python train.py --model="sound classifier" --dataset="struck, bounced, scraped and rolled objects made by modal synthesis" --train_examples=78125 --time_shift_ms=100 --n_mels=40 --hop_length=160 --input="log_mel" --spec_augment=true --win_length=400 --targets=["shape", "material", "action", "size", "striker"] --num_classes=[8, 6, 5, 3, 2] --arch="transformer" --norm="layernorm" --norm_position="pre" --activation="gelu" --mlp_ratio=6 --head_dim=32 --fused_qkv=false --bias="none" --qk_norm=true --parallel_block=false --inner_norm=false --subsampling=1 --layers=8 --width=384 --positions="learned" --pooling="class_token" --mixing="cutmix" --loss="cross_entropy" --init="trunc_normal_002" --residual_init="zero_last" --optimizer="adamw" --lr=0.00071 --beta1=0.9 --beta2=0.99 --eps=1e-08 --grad_clip=0.5 --gradient_centralization=true --adaptive_grad_clip=0.05 --magnitude_pruning=0.7 --steps=7200 --batch_size=128 --epochs=11.8 --lr_schedule="cosine" --final_lr_fraction=0 --warmup_steps=360 --weight_decay=0.0
Rows from block 3 of a small sound classifier, named by matrix and row number. Rows with one number belong to one neuron. Each number is 500 + 25 x the weight over its row's rms, rounded and kept within 0 to 999. All counts start at 0. Numbers have three digits each.
After each neuron's rows are labels from the 100 clips, of 14976, where the neuron reaches its highest value: "top examples" is what is common among them; "loudest" is the band of the loudest frequency at the time of the peak. Only what is clearly more common there than usual is listed. The data: struck, bounced, scraped and rolled objects made by modal synthesis. In brackets: how many of the 100.
# fc1: MLP up (model.blocks.3.mlp.fc1.weight, 2304x384), inputs 192-287
# fc2: MLP down (model.blocks.3.mlp.fc2.weight, 384x2304, transposed), outputs 192-287

fc1.38:500500500500500500500500432500552500500500500500544500543500500500500459541470500500500463500500500500540532500500500500535500500455437467500457436500500469500500500500538500500471469500542500563500500549500547500453500500500500500500442500500550500500529500500456500500500500500500500500
fc2.38:500500500500500428426500500562500537500500500500437500500500561500500500500500500500500500500500500500469500500500500500500500453554543500500562572500500500500500500500500500500500500521500500500563500500500500500500500500544450500558500500500500500547500500500534500500500420500552500500
top examples: wood-like damping (44)
loudest: 4000 to 8000 Hz (59)

fc1.573:500500500500545500500500447500500500500452500530536500500500467500500500500530500459500474500560443500525500500500500448465543525500441462534442500500500500561500500526543500500500535557500500500500455438593500500500500500500500500457468465500500500500531500531534500500500500500500500535
fc2.573:522481471486538471500500527500500479500481540500529500500500468500455500490516500500456500460500500500500500453454500519528479500500521500500500522500521500500420551500474500525500521473444500462529500500475485500500500490484500500535500443500539500467500533517500519500500538500500500500
top examples: striker: soft (89); small (68); white noise (29)
loudest: 500 to 1000 Hz (47)

fc1.52:538500500500500551500500500450443500500500500500500500500500500500469542500500500500543472500500459500545500500543500500500500500545500500500500500500462441500500500500500500538500529500536500468564500500500500500500500500461548500443408431500500500455500500500500500432500500500500470471
fc2.52:500475500472453500500500529455500500500500534500500500500500500500582500500500500500500539555547531500530500525500517500526533500500474500470500500530500474500500500500500529500475500500500500456526448500520500448500500474500522500462528477445460500476544500500500500500479546500500500500
top examples: clipping (71); text has "clipped" (71); scraping (45); membrane (40)
loudest: 500 to 1000 Hz (54)

fc1.474:537500448500500500456500500500539500500500500431532500540500500500500500500500500500500467500500462551468500500500500500500500451500500500500500500500466462500500500500500500500447500500500500500549500531500500500450500500534536500500461500454500528500500532500500500456500500500500461500
fc2.474:500500456500500401500500500500500439500500500500500500500500500500500500573500427500500500500500444552500500500500567500500500500500500474500500500500500500500500500500500500500500500500500500500500500500500443420500500500500543500556450500500544500500500500500500500500500456560500500500
top examples: one hit (83); white noise (55)
loudest: 4000 to 8000 Hz (36)

fc1.84:522500523500431500500500500500500466500500500500500500500500469532525500463500500500500500469500500500527534500500524500500500454477457458500461470500468440500500500500500500500500500500500500462543470537500500526457537477500538500446470466525500500459500500541459500500500500517500500500
fc2.84:537500500466462500520535538450500500525500500540481500474500470473533476500527500500463500500500500469500548500555516500500500500500526525456500497500475466453500500532500500528500514519542500456500484500500500483539500434500522470442534455522500500500531500476500500500500551500500500500
top examples: clipping (49); text has "clipped" (49)
loudest: 500 to 1000 Hz (53)

fc1.272:500500500467500500500500500500500500500539500500534500500533541500500500434500465500550469500500500500500500500500550500500500500500442500587500500500500500500500500465500500457500456500537500464557471500500500479500528500547500500500463500500500500500500500500500500500500500500500500539
fc2.272:500410500500500450500500500500500444500500500500500434500572500500500500500500500500500500500590500418500500500500448500500500559500500500500500500500491500500413500500530500552500500500500500500500500500500500500500500500500563500500500500500500500500525500500500500500500500500500500500
top examples: clipping (38); text has "clipped" (38); thin (high-pass) (36); white noise (32)
loudest: 4000 to 8000 Hz (26); 1000 to 2000 Hz (26)

fc1.233:500500500500500455500500475545500451554535536500500465500500567500500500500500470500548500555500500500500500500500541529474500549500500433473500500500500500500500500500500531534445468547500473528500500500500500500500461500500500500524500500500529500500500500500500500500500500500500500500
fc2.233:469500500500519500500500500500500500541500457500500452500466464469500500476500500500500500545483500500482500542526500500500522463500523500500453455455500466446500500500451500500521453500500500500500500525500500500500563461533396500500500500478552523500500500500500466500500500472522537483
top examples: striker: soft (85); clamped rod (76)
loudest: 500 to 1000 Hz (48)

fc1.238:572500500558500500432446500515425500500500500500466500466500500540500500500500500542500500556550461500451500500555449500500500478500500450500500500500500427500500500545529536500453500554575473500500500460500500500500500500460500500500500500500554500435500500500500500448500500500500500500
fc2.238:500537500500500500543525451500500500552500500541500482553500500451469500500500457461500500545460462500500530500500551500500500500469500500500500500500555556546500500500500455500500523549464562485500500500500500555500500500500451500500555500500500500542500500500500500569540500500500500500
top examples: clipping (92); text has "clipped" (92); mains hum (26)
loudest: 500 to 1000 Hz (52)

fc1.473:469500500500500500531500500500530470500468500476500500500534500532467500500473500500472451500500500500550500500500500453500500542500421500500500448557500500548458500500567500567500500472500500500529500500500500500500500500500533500500468500460561500500500451460446500480500557500500444500
fc2.473:500533500500457500500531500500500540500482500469475434472459500458500529485500500536500472459500500500500500465537500500500549500500528515526500500466500463469500500500500482485500500500500537500549500547478515500544521500500476500500517469500500500529500500500448537552500474542477500466
top examples: striker: soft (92); bouncing (79); plastic-like damping (39)
loudest: 250 to 500 Hz (48)

fc1.281:565525500500500454500500453500472500500500568500500500539552453542500500500500500463526475500500500500500500500462500466471500500500500445533500500537473500500500500500537500559500541500500500543500500500500500500500470500500528500500454500500532500500500539500500500453500500500500500500
fc2.281:500521500500500402456524500500457500500457500500500500500500500536500500500535500465542500540500559500500500500500500500476500444540463500500550561465500500500500477523500500500500523500500500526500500500500500500500500479528535500534500500500500466500500500500550536469500461500500457539
top examples: white noise (56); repeated hits (41)
loudest: 4000 to 8000 Hz (47)

fc1.757:500500467500500463469500500500500468468500500456560500500500550500500500500500500500500448527500500500500475500459531500500500423500500472500500500500500500500469500500500500500500475500500434448573500500500500500500460500500500535500500500500500532500500500500500500436500460500500500500
fc2.757:500500477500558446500500500474500500500500500500517500500500500500477572595500467479500500408500500500500500500462500500500500500500500500500500500500500500500500500452555500542500500500500500539500500500500465500500500526500524500500432500500559500500500534500500500500500500500500542500
top examples: one hit (99); striker: hard (82); text has "noise" (49)
loudest: 4000 to 8000 Hz (27)

fc1.136:500500500567500500468500500500571500469460500500500438500500566500500500500500500500500500500500536500500500460500476500466500500500454500500500500530500500553500500500538476500500500461500500500500459500500500500500445500500554500500479500461500500500500500500500500500500500500500500500
fc2.136:500500500500464529500500458500525521500500500500526500500467529500500484463462448500438473466481513500500500467500530500541519472500500478522515459484500500500452535500445470500536500500500475462514500500538483500500514500500438449518539500500527525519500500429500500533475500500500500519
top examples: one hit (86); white noise (47)
loudest: 4000 to 8000 Hz (27)

fc1.223:500551500500500445460500500469470500535469500542500465460455500500500500500500500500500500500500500466462500500500500500500500500500548500500500464431500470453500460500567531500500500500500528469500500469539500463554500500554525500500500500500449500553500568500500500472500500455500500500
fc2.223:500480532500530514478500500500553516500500476543500500538521478540500500500500548500535500481500500500500500500500470536527500537476449474500500500553500500547462500500465467483529500500500500531534564500500500540453527500500546500529500519500500427478519459468487500515500500500500478500
top examples: white noise (42); pink noise (34); shape: membrane (33)
loudest: 4000 to 8000 Hz (54)

fc1.568:471500500500415500500549500500500529547451500500500461500500500500500550500500500542500500457500500500500500448500539500500541454500500531530500500500500500500500458500558532500500539500500500500500442500500500500500500468551500500470470500458462572551500500500500542534500468500500548500
fc2.568:500500553500500556523500459500500534500500500554500466538548455518500500500500500500539500500500500482500523550522453523500532561500470500463500500533500500531500500500500500486542500500500527500500540524500500500417500500500500523449500500500500425500500500500461521536500524500454500500
top examples: striker: soft (84); wood-like damping (56); ring (51)
loudest: 500 to 1000 Hz (45)

fc1.738:500535469500456500522530500500467500500500528500500500536500500500544474500445550500500500500500473500500551500500500500500539500500500500500500462454500456500500500549500546500500500536500500500500500500500500500533538445575500500500500529530500500500500537500547500458500539537537500534
fc2.738:500457500521500408500458500538500500500500540500482500500550500500500500525500500500500521550500500500500460500500500500500500500500500500500500552517500500500500500500500500500500500500500523537500500442500500448500470570500500500500542564500500500483500500500562500500500500450482500473
top examples: wood-like damping (85); bouncing (85); shape: ring (38)
loudest: 500 to 1000 Hz (48)

fc1.119:555500500500500500500469500500541500500457500500569529500500500500500500500500433500461500500500500500500500500500500500540553426500447500500500457500500442537500500543562500500500500500537449500500500500500472500500550500500500500500500500500500500500500500500500500500500500500500500500
fc2.119:500500500561528500447477468539500473468500500500500464500500500500435500530500500550500466500500500542486451500500500544500500476459500500500500549500482500500500500500443428500500500500500535500470500500515500544500480500500500500500530463562500500500500500500465500500500500500500500462
top examples: white noise (45); plastic-like damping (43)
loudest: 500 to 1000 Hz (46)

fc1.240:500500500471455500537536500500541536500500500500540500500500500538500500500500500500500457500500500452500500582500547500500500500478465500500544438547500500500500500500500468500500500500500500471550500500500500500500500473500552500500464549500452451546500500474500500466500500500500500500
fc2.240:500462500500479500500500500500500500500500500500500500594500500500572500500500500500474500500500500500521500500500500457500500500500500500500500500529500469449500500500468500533441500537500500500500500500577500520500500500571570467445500500500500500486538500500500500500500567500500526500
top examples: white noise (44); pink noise (39); clipping (27)
loudest: 4000 to 8000 Hz (34)

fc1.722:500526500500453500500500500500500500551500535463500500500575500500500500500500500500563500500500500500454500465455500500500500500500500467500459500536500544500500500443567500500500541537500500500500500500500500462461500548500500500500500536500500500500500500500500537464554500500500500500
fc2.722:439500500500500434500500500500500500544500500450500500563500500500500500500500500500500458500500500500500500500411500500434500500500500500500500500500500500461500500500500500564500500500500500500500459500500500500459500559542470500543500500500500427467500500500500500500500500444500500500
top examples: one hit (64); white noise (49)
loudest: 4000 to 8000 Hz (44)

fc1.682:541500500500500500500448500500500500500500471500500500500522500533546500500500500500500500500500500500500500545452500500562440500535500439569500445568464440500500500500532500594447500500500461500500500500500500500457473500500500530464500500440500500435543500462500500500500500500500549500
fc2.682:500540500500500448500500500579468500500500500500448500500500500500500500484500500500500500500500500529436500500500500500469537396500473500500529554468500500480500500500500500500500500500500500500456486500500500500500500551543474500539585537500500500538500500500500555500500500500500500525
top examples: white noise (74); thin (high-pass) (30)
loudest: 4000 to 8000 Hz (63)

fc1.574:553500500500541439450500500500500500598500500500500500500557500500463500500500500500544500500500500500440500527500464500500500500456500500500500500500500500528500500535526500500531500500528462500500434500528500500461531532500500467543500551500500454500500500500500446500500500500500529500
fc2.574:500500500553463500500500454500449500432500500453500500500457529527500500500478500500500500500500500500500500500500466500500500500500500500500500603500500500500550500500463543448500500500500500547500500500500500556500500500500577500500500500500500500500500448500500500500500439500500500550
top examples: white noise (54); action: one hit (45); pink noise (30)
loudest: 4000 to 8000 Hz (29)

fc1.105:500500500500500500500500500500500500500500500469500500500500500500557500500500500500500468500573500500538500500500500459559463500500417453500500466561456500500500543500500500540500500500500500500500500460500535500500553500500500500465500548500500500465500500500500500500500500500551500500
fc2.105:469500500500423500500500500500500500500500500500500458437477500500500500500500500456500500500500500500500555537500500500500500500535500500464500500445500459500500500500500558558500500500500567500437543500500500500500500448500500500500500540500500500500500500500500500500447500549500500552
top examples: striker: soft (77); rolling (62); wood-like damping (37)
loudest: 500 to 1000 Hz (44)

fc1.708:537541500500500500500549500500500500539548500500500500525500465500500538500500500500551500500500500532452500450525500526500500500500500500500458500533500448543500500500500500500500500500539500500500460550500500500500500500535500549500500470500463474500500500500500572500556463500500500500
fc2.708:500500500500457500500500500407443500500500549500500500500500500500536500527500500500500500500500539455500500500541500544500500500500500500448500550500441481447500473519500565500500553519500500461500500500500560500500458482500530545411500431518500547488500500534500500500500525500500500500
top examples: white noise (46)
loudest: 500 to 1000 Hz (44)